A small CTC audio transcriber, trained from scratch: depths [2, 2, 5, 2], trained on melodies that start on their tonic, played by one synthesised instrument.
Rows from block 2 of a small CTC audio transcriber, named by matrix and row number. Rows with one number belong to one channel. Each number is 500 + 25 x the weight over its row's rms, rounded and kept within 0 to 999. All counts start at 0. Numbers have three digits each.
After each channel's rows are labels from the 100 clips, of 14976, where the channel reaches its highest value: "loudest" is the band of the loudest frequency at the time of the peak. Only what is clearly more common there than usual is listed. The data: melodies that start on their tonic, played by one synthesised instrument.
# convs0: first width-9 conv (model.blocks.2.convs.0.weight, 192x128x9, each kernel summed), inputs 0-63
# convs1: second width-9 conv (model.blocks.2.convs.1.weight, 192x192x9, transposed, each kernel summed), outputs 0-63

convs0.28:497466527484514472505484447545478506504483465489466546478507508545459491500454468480522497495520497470478482499496511543485510485488525476504394502499489450506474524508515497482456491485512502
convs1.28:514493485496508497500478458482489547480456472519478460484518520524481485474504475516487508515495510455522520512527480493517500484505502469515482489485530521466537480500490457489494482499514479
loudest: 1000 to 2000 Hz

convs0.77:519512559525506448507477505512511511510505511489489513508521491488489496505461487458444503512535497463473515514467517507420506474539497533488462500519502497547504522472497479524542461470466524
convs1.77:485511496516515511490469433478515509512490459511517520472501525515499491508519537534475527471477492492484504511515487497477477488474503468462478497440498492512466460479515453423490506494477463
loudest: 1000 to 2000 Hz

convs0.116:505547474514499518503529523470465523505452495544466493496464403469509458500516506455511518486487486546517490469482511532494496492513501474506491483473452491497541511481485502513512506549472478
convs1.116:509499497484526488499490500498504483501493523484466507467496479509487487487474508503496476484465467489483486479485479515472468512496490468475468474481477456515448495513475509420480501509503488
loudest: 250 to 500 Hz

convs0.165:501522519521474472493466541499547486475433487487459523518515476509502507532503488502492504529420477502514475461493499504488507495512488531472505486518464485493534513489505445522509455512473506
convs1.165:479490488545487449510520468456488503497470466495517508441510502455507549504490499495483514532453471505495560481503516503481497534490471500453462531476497472528490486495466513460493506501516509
loudest: 1000 to 2000 Hz

convs0.110:522500529533510502502511516492508499513479487466508488530446513511513482503516550523503524481449469501467521503519499496455497459518498512510486535460501516507490499531464484526539496542525479
convs1.110:497501494504536446504497467512474519509484532506507499488469484480536463473493482482486517496485479521508515492537562532491513473487519477467501510470463541468479508532508503562447497535486494
loudest: 500 to 1000 Hz

convs0.145:484499494506485511514508505529462512488485486507490459495475494542468506534424521472495507444513471516487517495463532542465518460507500498485450493487494501498488530547471481510510520523487471
convs1.145:480497514493497490500516455441503492492487468497528511529513542518463551471522505483453515503522510476505492506513486517510480523428522487515542534487529495485462526522483489469479525482489484
loudest: 500 to 1000 Hz

convs0.29:491515524497495559496528497494514480547513492493489521530502450464502519459477526474471507484516482486511521422532535508489446514502520514499514433515525494516521514536509524451482514503499464
convs1.29:497515486479509477503491492500500499478499543500494471454478511515468531501451514487486510518483519536472454508498450510533481496502510477507506476520478475516502501480485476447514486507517478
loudest: 500 to 1000 Hz

convs0.19:501454511513540468483514491541487525475486516491496509508461537451513516511502481502496493482545433518492509475499473494471513508501463525488510480497556477481499526512523424500478504507505493
convs1.19:470504479525486452525528525501504492357494507484531501505540518510464512498475498485504511497497546494476469512509517500487516472518495510526518504478505500516578519541478501516498510498478521
loudest: 500 to 1000 Hz

convs0.63:521493520446520529489498530482504533475522496509524460490501484477487566522500509455445507459506486456496513505481487457498442516481469500522511520518483492486485520488483503520516500558510502
convs1.63:506502507461504510508499499504460514505527468494501531507492478517447471520503433503505477496494511473493449477456504456492516502472488503479457477478495486491525459465497523488496517477467498
loudest: 500 to 1000 Hz